From a checkpoint of a small multi-label image tagger.
Model: 2.79M parameters, 64-pixel images, patch size [4, 4], depths [4, 4, 4], widths [64, 128, 256].
Data: trained on simulated telescope pictures of galaxies, 97500 training examples, 19.7 epochs.
Rows from block 6 of a small multi-label image tagger, named by matrix and row number. Rows with one number belong to one neuron. Each number is 128 + 32 x the weight over its row's rms, rounded and kept within 0 to 255. All counts start at 0. Numbers have three digits each. After the name is the row's rms in percent of the matrix's.
After each neuron's rows are labels from the 100 images, of 14976, where the neuron reaches its highest value: "responds to" is what is common among them. Only what is clearly more common there than usual is listed. The data: simulated telescope pictures of galaxies. In brackets: how many of the 100, against the usual share in percent.
# fc1: MLP up (model.blocks.6.mlp.fc1.weight, 256x128), inputs 0-127
# fc2: MLP down (model.blocks.6.mlp.fc2.weight, 128x256, transposed), outputs 0-127

fc1.69 065:116144057195143094159100132127149141105190129098101152173108088100104099163160081146144085064118152136162109157147093167103107092158126134138084171210099113061109129168154138115141183078149190163123068126140114104131139082147179185141147147164072103141152092109085141153087105120185123080170086127098157154141139147165076104123123091107160150118112107115094166148119105096123141108162
fc2.69 067:153085201132138119098077148114122176121138135136163072191148192152123130173129102109180122098088104101152061057127110206131071096142163113170114126149174145138128139107070092147174116155108135119142150129105113106069191151155138145110176108126110153144163146107116116090161101106159096128120066194157130145142104148166054127082124112151128085125179106140119140060132137143091136152089
responds to: lensed arc (100 vs 9)

fc1.185 091:103152108148128076152075065150157151097122130029135125145129151103110180131162157133208120122097116154187131132185127082123098101122168173083131154154102139132121096109145164095139119116101132104088129096149117137131120170132049109139092201149136119158149171146145136084161154178086068188123142127127123132074118124101127078123098056125115151149143095144131172174112143156077206123130
fc2.185 095:107085144091146102132130144121112158134123133171176177165148134147105155040172108140149064122145153127118144120156104143160118061100134155180129209128125072165097134086106103125095127211132123130108174127085122135134128159016081070137139097151145169120121181171149085066121135126073166120069144119086089160111139131114090116153150123168095163106168145114152161115134138128143117112156
responds to: many-armed spiral (95 vs 8.8); winding: clockwise outward (53 vs 13.6); winding: anticlockwise outward (47 vs 13.4)

fc1.164 058:127119093116168153102145128154044107126130173141160127127129092158119116132134137197140132150109136116088147170137149125115145158046101098116139121117056144101167168093126180113138158137126142137128088141118089101150101128182181161127175140102093096131158132061080053073097157120099074187160190130124081203061139131145135159161185122137117171094117089168128137142134126095168117091150
fc2.164 054:113126125057080077154173135171130143094159178124215159181120135143133132163103121060145089121125134090139146154128139117135158122133065164153110134109173115119181072115147114127040131111060072148107125122122161130116201153102088139141125117079150142197109193122203164155105111145100140164128125111155159105148169139126102187056106127153090105150112094139136111107113105109139111115124
responds to: two-armed spiral (65 vs 9); winding: clockwise outward (50 vs 13.6); winding: anticlockwise outward (49 vs 13.4); barred spiral (32 vs 9.1)

fc1.141 084:057126076126146164116169107131163136081165102110113138170119187183164154054084115110108088069130162146088111116137153096097136130144101068125178119119101154106183097074136136105095122106189154130111204172195126105146130170133099155109164145113137126112144063194111133144129151090170108120167158207129130093155154074144104128109119101078110126125159179123121134087165127103135132100151
fc2.141 079:090120131119200194087100173147086153056154145115063153124092146113132176030160183108156132137108102103122109079148097116121079161126173116109095148085142129119103103150130102128133144167137157174147118179103151096142132141158092110155131061083147127100122102135133153127111090081122158128190142131185084126135118177155119120172094149114106161104115119097120110186215183100106136161126
responds to: many-armed spiral (92 vs 8.8); winding: anticlockwise outward (53 vs 13.4); tilted (49 vs 18.3); winding: clockwise outward (47 vs 13.6)

fc1.160 102:139169094180120170098132155162106177126145105135110202096130127142152117164159144124132129121174121173091084180099172139106109107174126142096102105209113121124132143102038100141110125138125150055137180120141123097143115134138097167164089113137146108167101123160116124125156143138139124116121236099063102148093163084193053136152084140118127104146082146113122117156130150070112118056140
fc2.160 099:091128118145166113107126162110199165156127180131077150116181071147120148046164136086118149093165107085122147132157114133124147082140150141189125143156145114142166068169167107120178145098134146138076070137108168080084112099113142165149073141110148112136110204091121118119106093162177150187125125167064107149137129117131105121125120092145142112087124144082145132226127093108073083117129
responds to: lensed arc (87 vs 9)

fc1.40 101:095102122149079179161112104147125177165147099155154136142183086194151062131118090112136171157140131097127142125119048118081102125124129112124143129085138112085129157077078134159093159120157166139120155146132140106130117097102144104136175089231116147170099155161130124107116175105124118134136242113085085150136071099193120155124142181108138126106128111115084118119179112146091172080117
fc2.40 101:126106158117088176131140177102167126194149069143076098125172150100164150109081172125117157169131152154120162066139097107191094119071172114158121059094146076124146089130144148175117099135104159151134094103152122098134113109102143112156136054139151134130107146130098147159099155082207145151188118075070092101154100173127099120140148114101101186149090100183088184128137108167117121132130
responds to: winding: clockwise outward (58 vs 13.6); two-armed spiral (55 vs 9); many-armed spiral (45 vs 8.8); winding: anticlockwise outward (42 vs 13.4)

fc1.74 074:113199154086112095156153119138138131117144080106147130079175110209067171193125200133162118132091087137121150130159139145169110204096152072113104093155168129113114096059087147108103172056109136142103142132152075140136126127123107132108093155105105142125141176163158185106096134121136156143105126105124168084108108137113158081117132141147162146145078140136152126156101120143068185042109
fc2.74 068:139144137121159105141124047128184078134192062132133095126135153187150087133132139115172081153093109163189097092129086153185165080082129085143123134108120090132070113136139140172092111141133055103119085120145146121126066178117154178127147157154118114134086181163068127149144120095138115138113136163077157102133103166144099078136194111092086158154115103160198158143140121118118160164152
responds to: flattened elliptical (90 vs 9)

fc1.191 089:077071129123119095122103133155093158141140096133108152086162110153099191137169181088113080123171136143134138136104115113181059096116128126090160148150145122155114161090122080158155139125107114139114116105126071173130128156119105182117066109140124125135163097091134227047161103152080146148143146134128158097133117160105101222158172110113075148170092175158108155186121127141103101186110
fc2.191 089:137203103127133104129120117158068103136113108113140052089133083116055101130155097150114115136105106117143119135115091125108128146140107107135127142095187165072088157107144199089133185084146089159155185149107123177114173123091143133090083056148161112142142160137151151079090182157110136121104093172177158135169095178122082175136135140143119173125098150088129167169053142140158089136169
responds to: barred spiral (92 vs 9.1); tilted (70 vs 18.3); winding: clockwise outward (48 vs 13.6); winding: anticlockwise outward (44 vs 13.4)

fc1.52 094:130141109099184130173167118094136092129119154127107156145116135197129133106131165089117176155113083200147151146072109127087110170106096092053128055169105169109101126155123129125096126173108147148101133111067092135135107083148126131104138169188065160107150156121154084193113196124146155151104110138114157093125137147099093162139132088128151093168180116088184061080167116137148118114182
fc2.52 090:102173159146144121119172111133070116122087135112108130114129173147076140094145104094132112114123169126094121128082064083106141143138088096151129154128177185150058186117118084108151091113107145090152091124103142199145151116124168163138101129117108128132172129135096134122208127150201132129137177178119102122090086148103171082133130135070112090137087087177090052177167134173143154152193
responds to: flattened elliptical (65 vs 9)

fc1.115 063:132196107155129136141121121117081165168095162143117107115090153141158116091082115121145066166064196136120086155178116138133089169111144164092117135106079180141105134102108145179123138184144094091106125115107126114142121194119099081124128138116093133133179190108144062125151122147077140107122161110047114123091172096114137163125109120141070146124159111190218137136106096134132207155114
fc2.115 061:131118056104180112128118058200158151090182098112164135195137070167105188081129089108145129133123169134208092082139140102125135178114141122137091154168122131093091126070118153083142159112061132088123120118140134124094128137118034119065158146105145131151132116159098079079114109105205155159168133104143091146159142173125096163122149133123127169139168125127150123125149155099139149124101
responds to: many-armed spiral (92 vs 8.8); winding: anticlockwise outward (55 vs 13.4); winding: clockwise outward (45 vs 13.6)

fc1.251 103:131156122136107139090179105135194175087147117151123167159082166133105150130168149156110101149144119180151100184071080073121135089107098060130086091117134134167128174126100160115119097126159161130071127131149095180151054099154172153086147109147160146073146152103093157132132105139198137126117127078139176112101088129163084110167120117117207148121097118134100166152109098033106147134141
fc2.251 101:093146111104149117157154161094150194142091090161136136160130111132172126214104166085123125127065082145129075089153120091091103101174106172096088106140135098112136163192119114096118105083088100108139154097142196126110103162155183165143170123140143136128071079126138102173147100140100113139110126175063101090136172163169176173108156118140150108100167182103100115063131127104103187156133
responds to: winding: clockwise outward (61 vs 13.6); tilted (51 vs 18.3); many-armed spiral (48 vs 8.8); two-armed spiral (36 vs 9)

fc1.235 090:133113078066121064140102151158137126152107073050126119156135049134097132140149136103156114122103075113138123158145156141107135122076156184129162182103169155156135167109190070157146116153123068116129127086160112155085109137133144109142135104152180172164170102115141161107138109215140120166096148098131123128165086093126144064141178167061096139102158209130127112086112124135096155125121
fc2.235 094:140098105146203145095108086136124119128113106091109087082162134159116085083153093103090115138075141134129148110098190080103155114158074179131139163121175116169141172126087085159105102148146178148155170188175163172152141134092087153132150163108152162143134138096148174082124168156124085112134123137053129143111108153130105083167169090099149105153171057124101123147158057096123165177089
responds to: ring galaxy (83 vs 9.4); tilted (53 vs 18.3)

fc1.232 097:122069085095173150144149122144098094112158122151131105146112139136123096181124131144139089154132116101094112179161130095134169178156147104073117107077128102135196167107194139115094119126154110116122063104156154115155102112151141160045122140211144156154136120082130075110153151108146128153193158068125131174071163124073101119108087134155134160132113210168125075137069132119170084119153
fc2.232 100:125140145063081165098100204150114133108114189192148117087136125103123119144126126097133071101088137126094124062112120101080154111129116112133115129077120149189138152039094114131053136092120166151186115116140178138132097147154123149095137115137152141152127115143170155130136132170166148176086066086196159161109170117082145133130162141154102128154205136141137131070161127107112132054149
responds to: flattened elliptical (25 vs 9)

fc1.21 086:138137108136143105169125084120153131112143118161128100077135122145087095101155226131123183150130114141174114122139142146041175135114194128162091096108145162122077111147091105166137146136150153109111130118156132140105095096091123197117140122145136097093112112143083086119108203069123148145118079138168207193114148111135141116160166130122118128092178176095170100087128065110043120160111
fc2.21 100:203159124140198122078116076064127092113129150143085136168152111076119096131145196152098139113131142120143144095120151165118145154133099073096132167070164115151140198131132128169167163162109156101104127115107127163181086147139112170127103150073128105172129101100133116118117176115191140125131158155083173145091170064153113133136149114111056151142106123116113133051145137080081117062173
responds to: merging pair (78 vs 8.9)

fc1.111 071:091143157152129117180060180164108123162192097132149117113102114116090076189100140127115096169149162101186150089092153102161140169154116125180155114088106153136135139140119152098116113124130101140094144136147148159059126114063166135116113160176126158044093136176079127083121156142046172158130132132101107164182160113117104170112094135156086156116102117121074155188089087156093122129163
fc2.111 073:172102103166159146076145084141107112093115124085115150138124148135185187098123150160153066138122162130122172137064083199077100139125117152160102134112111183181133077144148153182109105109120140105131096111161185149142158129141123161170132156181149084130096085106117142149084108144181131106168044055119120116191134150112146083180101103104120160175098149131098129105130069108102118095168
responds to: merging pair (37 vs 8.9); flattened elliptical (30 vs 9)

fc1.246 085:160084069137066143093195151084147142125167148150103102121146161128164117123177145113133113127104069116163137142146156138112148111161142138105141109116145131119156117118133118120177150126171098120100123156129093187084139168077148111185094156173146187133117113147133112103154089123188126147127177097071144106109044184108146096103114075198057080108105139146042133121113112198172135128110
fc2.246 094:113141123131165109063092136127168182136147153131118088114162139112145115139128124117148160098141146116128161211128129140153112117104095128129117120091093120152136124137106178143132173083188197164099144146081160138087127072092150104115096164118096140117036162140125101159148222126151132125125138109112200187143106111114071158110117108156103097128023111124098147123076175150145122160058
responds to: barred spiral (56 vs 9.1); winding: clockwise outward (55 vs 13.6); tilted (44 vs 18.3); two-armed spiral (32 vs 9)

fc1.122 129:158140080108123161154113103223123154161098136134132117147128139133127155131141110156130080156156101114156141115131171092155073118160148112135153127129163173114086145165101158101131149164138097161118063130140114165154095155180170067148136093109144098093159158101117173102082121189091141200104111098104150184122165111085144066098151134117221136100070084070092102086137146099069126119157
fc2.122 116:111085182134152178111113108130158139108080124115110159063199151162101092081121072112117139141187112133062149147110173188171132165160140115112122083131186094157136158074160110161141063093147129150136125122155181201133146117090119126179165089155125138133165109134174150073173118134139101084122118114160135074096131116120201137073152123080099085150123125104126149143088120145084129093087
responds to: ring galaxy (56 vs 9.4)

fc1.194 080:141131137175148120157177126147120156112133139160033164159111121106102159100130151143079132192103047108162166150176075118128172172116084147153154117142179134118191132155157178120098145113092133135102096135127078136145112136134096141115110151125117138103111154123050102132156049096101096135150087164146109194173110108074115107175126070194146129120084091123097171092173085126106117124145
fc2.194 078:141136018065155114146131167180172105124124128100153135184132118105138136170093119144090169065138089183106101130144144086110127125204118167111158105090111149118100147110184117127092150120100113081120137113159150163182165186149096138120128134095223103101101138112117155102079088114170095124154140156106127089156137093131180147128065102136082110121181087119111153138148085148166163149135
responds to: two-armed spiral (36 vs 9)

fc1.36 088:081147131171084100147094187173121122127162180137110147094150111145041118154158111121093095117170148177130128145159145095126086158054120148153109128126157149128132106078142099194147178066132154151131142168146082109182130130163065169071093109139110068134111113102144150103126078144065139128121131119097111148135168146059120198194115116080131129152125168148116153151132172147151094164096
fc2.36 094:142163153149122088142114106165091146163139126126157128116142108148061090095227074168135078091102137152148090136112148097094115150072129128110075139155156137145119140184114148143151146076121154181066188085152152148135148138061127117106064066084167120173108076173178130098111133183135101155160103134127134125124185139116092159123123132154130159116059116084146150154066103137162119116162
responds to: barred spiral (98 vs 9.1); tilted (78 vs 18.3); winding: clockwise outward (60 vs 13.6); small (52 vs 23.9)

fc1.56 115:029147083081136142149101148097088133154178086088144098132193081105179112081143183113127113105095065127124136151114132124159096074132156151130102096116171134116160059124103119128132153183132104104159160116073117161171062098120131163143191111082157119158153144150115122121200135155149145158114184123092143137131131142111105124139145184155189149137160136118142078063109129153117066136161
fc2.56 112:089195223101112166074175164125096171130134102096169081090102158129147144122173139051094126156119122148189107097153103134132182121138141126140119141155146177076126176141146174065080144142178065096095131128099114127098143109155113105137122152124111100094168114068136085100077120155161078125139162180126127132147163172115142062121161185115067129114134118150096135126170099118136115159123
responds to: many stars (65 vs 35); star cluster (34 vs 9.1)

fc1.102 022:061120050132195092086114104168090125170148111083122134148119117096141174145127107133122138157077152142142170098146128144123145147047135094106094126111154180137162202076108105127112102148135175129172103193154101094108105118122127151070185077149115114149127093092087123078154139158135146114131082098114130213136186137069171124137166193109165158095153125156114133150133153134156100104132
fc2.102 022:126181152104112128110117227107132085103204111098172107099196156127122132136103130148135128083132158061162149150131138090167147177076099085129158126126119094134145115164140191140157181131163070146091132120102161129159106142107104107173092149080116081190115151078131090107114106140090177164138127128100124097100126161125162098120159144111101083203131078041144115121107102142118128133169
responds to: barred spiral (77 vs 9.1); tilted (70 vs 18.3); winding: clockwise outward (49 vs 13.6); winding: anticlockwise outward (37 vs 13.4)

fc1.90 132:138097086136065147106203112136113158083187065082140099109122123127111154094075108075136144140075134146103182107136136087133160146141171111110057201114114113107119141136136163104137133076189106169134153092197129140118105065172121092147097184186096096158122154159140103159119144161159175128122139175109137180123165161118107098080126143161148111133109074156100125145161160076160098122114
fc2.90 139:164161141118055112111166150182082112134126172050127118126171114152145085063125120105151134168115151146094102078112116168085122220161144101103083100129156134138169097131148116090148150103164100156108046098107213130119171139176128155129126098091146129084068167126165149191108155143081137098112102112182144106110125106123129173136144110115138086153118153093189145094165151095121140133125
responds to: barred spiral (32 vs 9.1); winding: clockwise outward (32 vs 13.6); flattened elliptical (27 vs 9)

fc1.67 130:099149143143168089133152111136091121138091087128116115113132108132110126135082092144134136167100087163141178127128124134096107202160113160145172123159180166075089093116137182183114113117131163114132100202160115178129125101131103083144115165140060152172104128180083070139104161219166072102110084141079128118114096123086143101133114089111173156164138109064169104114100171100129135164192
fc2.67 138:175134131079129181093126108118127165112180107112144171162163183150082105158119143045199145132129112125122079088087102084134126118073120144106131154185159106094142113139102150104153155146189153071127112204131137080154097124089144144132135130080110113084119109137090120159119187068109092154121165178132113137157143097200143104183112089137119150122083150095128118138137120192078096173092
responds to: flattened elliptical (83 vs 9)

fc1.247 108:075143143168205162124140086088152119115162138102096165141052124135158088110121077145107118116166096156137161086133087134143119127134174110191094161163099208106154198067110078121144079114078153131127118153138157132166098142183095144121123121142092090202139137163117132089085085137125151146125079099199152133147123134096109150131112099173157071141127148133141164132141169132128120078062
fc2.247 100:118141092153122120131162146188139158126082096141163117109174092108101155139183161157114133128147099132127151086122141146069104132078116126152076122210115146119096125119153132113112142112189077160143163130150101107166112143115140111108082102136059113151086037166213141082180166122118180095096110193090133129080095154157137166049165077152126125144136125115108165176086136130162141135112
responds to: barred spiral (61 vs 9.1); tilted (46 vs 18.3); ring galaxy (30 vs 9.4)

fc1.5 078:102089089106127183115123139147130134115122130185120107134100139177178169127102113130118120118121097186113128129181053100100147125129167082115095157204105149100177167125174118198118061121186178134049127144144104122057160168094117119151111116157125152162121142139196123125113093065183107123157117147114062130143105094082121135120138104120116125162136154048105121136172183133101100140121
fc2.5 089:125098151084143217093101151115143122116097149117144134113150164126146125070092161153087126107135147109120114071168141160124134076106216111082136176108135145087139142084126128147174098129175141118137174113104073123138117162160146152190191041143137187096116122092136144140074161084138114092100125112108061150134085138146090157155145106088078144133089151160105125099182192108135132110176
responds to: many-armed spiral (53 vs 8.8); winding: anticlockwise outward (51 vs 13.4); winding: clockwise outward (49 vs 13.6); two-armed spiral (47 vs 9)

fc1.121 093:108093168094195135081115102147188153096161122146130180091150134136056140063169081099143157127127127098126136140132123122128156179094075164151102122098217140099115138107130148169144099104116065144169087116110144121138079169166140101117110137155129112163045121135155185120173092141119092139141084112162097140141103133073126132144112168165141107091119075121151180177113108088154145209116
fc2.121 092:111147088135128133137102116133127149088166131117127098126131112114099145122141149113112106136052131137166140147073126104102139145184114155171232096062144193105103095122111078153140025152206085092130128135130105121132140175154150096075121148096184117153154130162091149161115137113131096175117131123148102122112084171097102135144087161138118131087140114136183120135139040122203162148178
responds to: merging pair (37 vs 8.9); barred spiral (29 vs 9.1)

fc1.211 105:071199135128116127114132178174118084110149130123132115110038138153120121163164096179150102115139147191115171140137130123086150132114168104137171125161094168155148146103163124133076071172095125133095094126126179107147121095203103211047094088141104093169122114114112147111153095164124140131125074133158080150126138106118139183129119130167188116135144109077132091152109140079131117171057
fc2.211 110:153111180170101131162141131157166110148171113111103040126152159176074139134145117154128128111136152124124145162174121177137081129108087082092128171174185097130096138174137188148132174088160042160111186085076074116153178118103069137162127075114143116137131071162102087145131117114141139078095097191152157069126123170091122159103139109164104133137069107102124145156135122104117112141117
responds to: barred spiral (81 vs 9.1); tilted (51 vs 18.3); winding: clockwise outward (41 vs 13.6); winding: anticlockwise outward (40 vs 13.4)

fc1.248 067:184166117091196090152164074169158161130126184192172115125104108140104126098148141084124150114101129111066081159175132127086119157161127071105113105105221227100157141127097139102063138110112134149144128162175145128134118154143113137131122152176127157096122159098099106086128089146104101151108066121068088112103129105101184159132087155127090158159112133085151131115109097077167147133132
fc2.248 072:080104096091110191145123138102119121122112103088176168108144118155141136153110101114107124144126121143109175121123103083135097130126129128119157098157077093122122132087156083124121141089170109128143134124139109198125164122112118173079193122117109140190131146161132161170138153118098166222099180159138152151078090038155074136157119110123042135125140144181075108103132171054143190106173
responds to: flattened elliptical (31 vs 9)

fc1.144 089:147117138116139125163190089118167103164082145148164131085072109117116113155179119196066150045142118057152150115112089108109109069106150123115098159132101131038159153134160130099176148119130096172161117142144122100093139116119135128150124159128096142121120124159125097131090103199164160161162126089154098146173156100117141108174102140115138138119092239184140063129155130142151089112097
fc2.144 083:141145132052187140107116114168162146113131119186180147162094121129093121131133186128147112164102103071089149097127118127133081141098119141135124135114062098132178091109158066136099076166140057190169174167128149097140137116140106095143165103102097157111094119145123143126086113163122173163148113161075127081048138079088131107115142195142108107163158204166122110197129130112119098151147
responds to: ring galaxy (55 vs 9.4); tilted (41 vs 18.3)

fc1.127 095:103130103120098146092164134084128081131108138087095128099130109125149117159033090140108069080167161175180149119080114103189142116139175127127130104097138149102103150105142112113182121144169111044154163142175149140123142128115106153096120116132141118131118147179085080140099161141202139181116147129120146197144161121148066096087095085157150151153169181178138131163131112117057106194109
fc2.127 096:116115053159055148138147136108129123079078101151172042163136116152126122177091097183171120164164122157153092103138079148158129118158146176107122121096101099137153169097153057178144113124109159139182153152085143109147183151149125066145085150128121121170148100167143136142085091109122119166077067161166120124094157144117147120158135185125140142119145059112111087175118142146139073095080
responds to: flattened elliptical (47 vs 9); round elliptical (45 vs 8.9)

fc1.12 117:146160121094123137167105097124155119087121155140082070139114116136181112162142137084034121167080128078117129079103136151063080155129177207113098082113108151157133114090174112128133155100141106138121118129087137117162142091170098127110135146137173139123155156114081163127112156156171118113101144090074119119140169108105171141163138140101105193127208094185126169166095217116132076110113
fc2.12 123:191031033125119155132091100146122085138108117095074158144109064096139155157095110137152128150121143120099150105112139126172132145112098154123121075115113094153081114121143133199177116139075214164177154090143132116166113148106154139155086124109117154109145134145191162118132130088133089172137090135199128095135137169147084154084115080154120071160127171104118118130129159088179153157133
responds to: merging pair (32 vs 8.9)

fc1.196 045:115109113119109111145114117110110117154158078069151119125180076146133138149187130097103156126153126113170145107047149162106171136136126095104150152124170090089100194150100122154101151136131106159118084218148118138103162163115121158110131147132135097169190125132071141131060144130210163191088144158102087155160165123159062132115132139198123074168134120072098072103099131122134143125088
fc2.196 049:164173143116121101137117104154096127092124139100125080141079099113183147172141171114114193180089119120170145108106165162156019139076088154114163113128098164110122055089129094070141107096155159131182155146094144099108101129096161167124192068106129123097137138118120077123097126104102146108155180139141127096143169120164212127123126159141100099205088117103157135142165122095138121136167
responds to: flattened elliptical (43 vs 9); round elliptical (26 vs 8.9)

fc1.91 080:134167122135142145142082089119087097102131079136131088115163144161140113140124161058125160076169127164103106179128153166119112092108114148094161092129135183081166062141143139136129122162094148156130131071150121141130077065101185115093145136191153131162148149126130081117120108069131163079095091134141177139148232134094089208116152107146154131134146106172132069142104132065124123179156
fc2.91 079:113131171191143114151084096148107147090103125109101121122069142134050148054128120085160144153121177083073126117123149140131166108140121090118157110126133107188140164103202186121166132153107099109100061130169159156159142132138181143138134117114141150156073093165132123134129184109185126127093119096112131128162164135072141065168063141085083093144189110138132112099157120142124134080204
responds to: merging pair (87 vs 8.9)

fc1.64 119:151089147097129132117118147105138176111149094148118153166102085086169142121097188085159057102166147122114179135156145178078097112135116125153122086172071124141099133069067206112181160141201103111138100125146149151102119120165109119143098092107145100148131132127137134124134115186092195172185123075094104123124156181107139058128161150122111139118116113079088112077211117125145145160146
fc2.64 115:075160164161171091109066131134151120156150137145166123080133153099149097183118116152061104154146111108118161196092104121148153128158154152119102074169127097182128089159137149158185090153117144134083100141142048165113113123117097208087097168130131126074153092149122108105142117122133104083135140135133117222136134100082171147164100126096074148071126186112076154141112120095164163107123
responds to: many stars (63 vs 35); ring galaxy (25 vs 9.4)

fc1.2 101:135113131160126147142115179158150156158103079149058132154128149165128143158100135108108143141121137125173119165116151089084136158100158177087105089090127105146169134116177143160074157079078131076085099094091087161145167120155116033041095176149206177144191066098144139115153104113115146144141130134118126115098179060151092118136133139127108136135172182123135132114166165114132141102089
fc2.2 096:125113091062132145097064022131103170143139122099101130126186115158182110133085104080115128130186136094123174069114166111137155134075100172116125126115143156138103153110097136170138152106076095164157186116104104143128170165125135139210150119143138111117129146098076181179117141066076114139116095191114110126144116164107172135156141163103117116119129106172101203151092163101172127141129
responds to: ring galaxy (33 vs 9.4)

fc1.7 141:124111123162140145159063193104098161082175177133082189109153125099068081179182024138119105127112112156165112116143122116085163118183142161089101192116123062170135144159136138172168197066124138094154106177164118111101120156103134139119110078148144092147098122137114134109153100144126167125133135140065110169089142139126086111178125157097122139069125104123124137095136091155138152102117
fc2.7 171:147125155122122120123078123113104112113117126088166148182080136155119072130205058112155111108096156134164084054166106151097168116149181119136120195130165082157113126152094104149188141104119185094129132080149119071168187120133125170077175169103123157133133124126171130095121155089138147173146142140099116173096134107128047126089048121134139100116110129156144163091165132181086118156107
responds to: lensed arc (100 vs 9)

fc1.71 116:100131084110150127147170081101111146151182148037139119123126119126098175147160172169183122156106165181191128103140182131121104130130166146097131135166094109137138101103109125139148108135067148067096185123124100129132059076161097090102078112117100142123112172098063125104114053126141116113102145100116156119168143163129142111103130160133190145097169157141165085124117138210074185117096
fc2.71 119:099088153147148137148172144100136129109148100098115131125081106111092145089111127111129155102119116129124111081121169177093082130167128107116204147071053140159092150060122152094142124145133144151153177199138111167156134162108117116125144127151170150124122110153129095112124084059160099120133138107112158137073117134094124142157175146147200200223150199081166150090098133072073118099121
responds to: many-armed spiral (93 vs 8.8); winding: anticlockwise outward (50 vs 13.4); winding: clockwise outward (46 vs 13.6)

fc1.182 096:076117079079156155169101118161087134135166144183110096117114072097129101191113120138111142107181154081104183139113164088087154156197138066115096117157070147131127157131099162110091166159190165099149133117186162176108170128102164062149116060137140116133161158136130126096131095152155123089154146120090084116116131111168186073116152137183106077119124120123105144086157155123163160087125
fc2.182 100:070128127148116044119153093121096161136112113124089099115124097125162176142117147146065109079148120138115170144064132084121168178140108144145123123155116202072143153158151150205160185116143088173104076144137139119110095067125083152155124135118091122105188171163096107126171107173115169144150151062088145139108128125129094157086106060155114154090158113136114146131136180154079166163168
responds to: lensed arc (48 vs 9)

fc1.188 112:084136153149120074154145041122150117024072121148106212154118137142107127129159110082096105167102123155107100146140149108063120161102124095116056040171124132179117155121093147114151108177184147181140142130133138125136114108154145151132158125131141102166124125112131149126141125135126092171113099154112053084154090157155117093112125127142123166188163114118092150116149095075146147149206
fc2.188 100:105103142092144134116144144152177172177085108109120087121145124159152151128104111093103094156130115133076110204066141203142070163131155123141139136104142110153167123138090101139143113149171086163136122091127084162157088116153161140142178129176156097103088124091166114152107060131126081097192083114167131108138209114150204191158145141132095101085095069114124114166120066131086139106130
responds to: winding: clockwise outward (53 vs 13.6); two-armed spiral (47 vs 9); winding: anticlockwise outward (38 vs 13.4); many-armed spiral (35 vs 8.8)

fc1.208 098:154184147071072032132111131133128148139157071161117174058131111147123100137112142125134146083112118130162099177118194118156118118098099142157134162129104120138080118072129067128104150146116123110159096128118111169144057188146117170098116184145162161138106141144117185108117107185135084107089162133150129161089170094127134098134154152144134152055150133127126195111158138072064168160165
fc2.208 095:167153129189105127154123144160116182081103065147096089151076136116116145124112174082182098106109122141147102172123085097128185143177111132113108111100114103127135125128069148120132127128113137133130143090192142177116092107131109161122155108138133168121130154171112187134083132110138129033149195138154072118182092170130092080080125068093129070121154162152126179162190110128118175070141
responds to: merging pair (45 vs 8.9); irregular (30 vs 9.4)

fc1.49 109:139095134119146128081181175151156136118105130151081128096122147130119192121133117098079161098181151057119184139164138151125140153146085127129121125129121162173149139140112140139164170060088110079146124188122165149086125090137079121094112066127086088111160087152126163128058100110106125078174147160083193160052108142081084103197140166150132118129155134151093161145115172155170160099127
fc2.49 098:157128126094158160172084101206087143136090145150143178083164089078065077185153085183153174066126138110142179125125129133135099151114049174138151166178066068145149146129124108201181128159061123109085148127118114127148150120089096144151107155099141099089115107122162166142145151110163150121120110140129123115075122168116149080065138148104113162132096141122164110080147126157127156127113
responds to: many-armed spiral (43 vs 8.8); irregular (33 vs 9.4)

fc1.212 080:100131114132143143183112160136073157126126152141139194156111137152127065140080120109066196090105128123137132147076114094157127161155155166130079128113078148095139107101147131139068116099083009061136122141134109084160117147113104080186144136134149145152121192176133086118077152125127164141168078166133141175166131146133116137153154124148101179108097124099168125144065137121142100176178
fc2.212 086:097145154189196136171167142090084102094073131169209187139068120156179132150147129077145110120061152120084144150150105149088085125125157170127119078130086156124106115117116138117160112070143128051134131168158124161109131092151113173112117170155175084118086118100164150087131122094164107069113075177129188103164153088135109127158103125143146125136086139124077091104123145152113140099165
responds to: lensed arc (29 vs 9); merging pair (28 vs 8.9)

fc1.130 066:100206090135136152168081132138074186149121111140111166127083115128139128148075191129119158108186079196138125105127081093116125144145132114054131145116105190130168131111115103089134168148101096096114076114089090128104080145108178123162169093099119141124174183183115079137136131109088142106186089130121148168140121161129110110136124097166111097074075099121148171158171106170165113108193
fc2.130 067:152093121126105105099120144144122084098150124163154184152071188168104143123091157134138144090112137146089172126162095106100133158114084177170127111177084147090100132086137169075123097086116109074120096145152162167148134120078146132117147156168187066125132202120179167120137117100138156107129104152078161081178154076175159134171105110100117116172112155095100154141100100066111187061156
responds to: two-armed spiral (28 vs 9); irregular (28 vs 9.4)

fc1.23 079:114142083109104162089089120195141105109128163127146118124130131109155086162113148140111101114122157084061106169122130187114162154136136128116158130127131165154226098126151150086062155189092143144171105111120148140090097075092111176134114140152129206170148142108086059146131138121155127129129086178106186170142162117044109171166113093171112115129091128124088133113087100093146114195134
fc2.23 082:172110199146145131157077171178054154159115123105111088153132124158096166108134087069163072148147154126116148133084117206071179084144077112161193117076141135122114127104146121146125151123114114097113136163107123140117130115103194169116139072089123111175104090151089108160145177165155136118153093136140149162133188163055160100113090102140068123128188143133125090120129128161116101075135
responds to: lensed arc (47 vs 9); merging pair (29 vs 8.9)

fc1.132 083:127144136166150156099065077121176097163089150163125111109118096133157141175115082149080173173088138161207096108126157121070135108135118154139130151102115116094109108123070126157159111144141146103046123165094175077090061089103136155080124105107141158162113105119086135154098110193179124108174138141126147155101105123183099146104100206137141146138173118086098086161175092138181098151121
fc2.132 081:143096157138193192178149100142122107175120088162153160142149187181108127101103057121152184152125109126123190046120136122141114142134119089080105116091109175110126105109108109046136070149064145138165049144140143100105085185119119191134111129128152065102156100145166098139127083176151143147115092150105092135127094139107109135094220134149137142138132133118142149157126131144117122150094
responds to: ring galaxy (88 vs 9.4); tilted (56 vs 18.3)

fc1.114 077:139110124119146133070107127135179106105138114158132113086104122146139129150165128184089155130162161178116096077112165154156187165151108157124077127140143130118120209119101167144123081123157108083133198161147092122169060128087138092165097124148117084157127112148160114115091118193134184098140158096099136116174179124084133143100108121136084035102177141053152100179088125138142157128071
fc2.114 080:104146107144196091068113087091132100200107182087115115166143122109166142116106138090117133133121106163134156132088093153168140066124141162160165161074149108081122093118131066127153088158129131118204118141142165111114084113069149128114088142137166132136116184119122075144151097131180134145158158137091135129186072061090115144104168146164217157123106100100140151175144146095170086155121
responds to: ring galaxy (46 vs 9.4); tilted (42 vs 18.3); irregular (25 vs 9.4)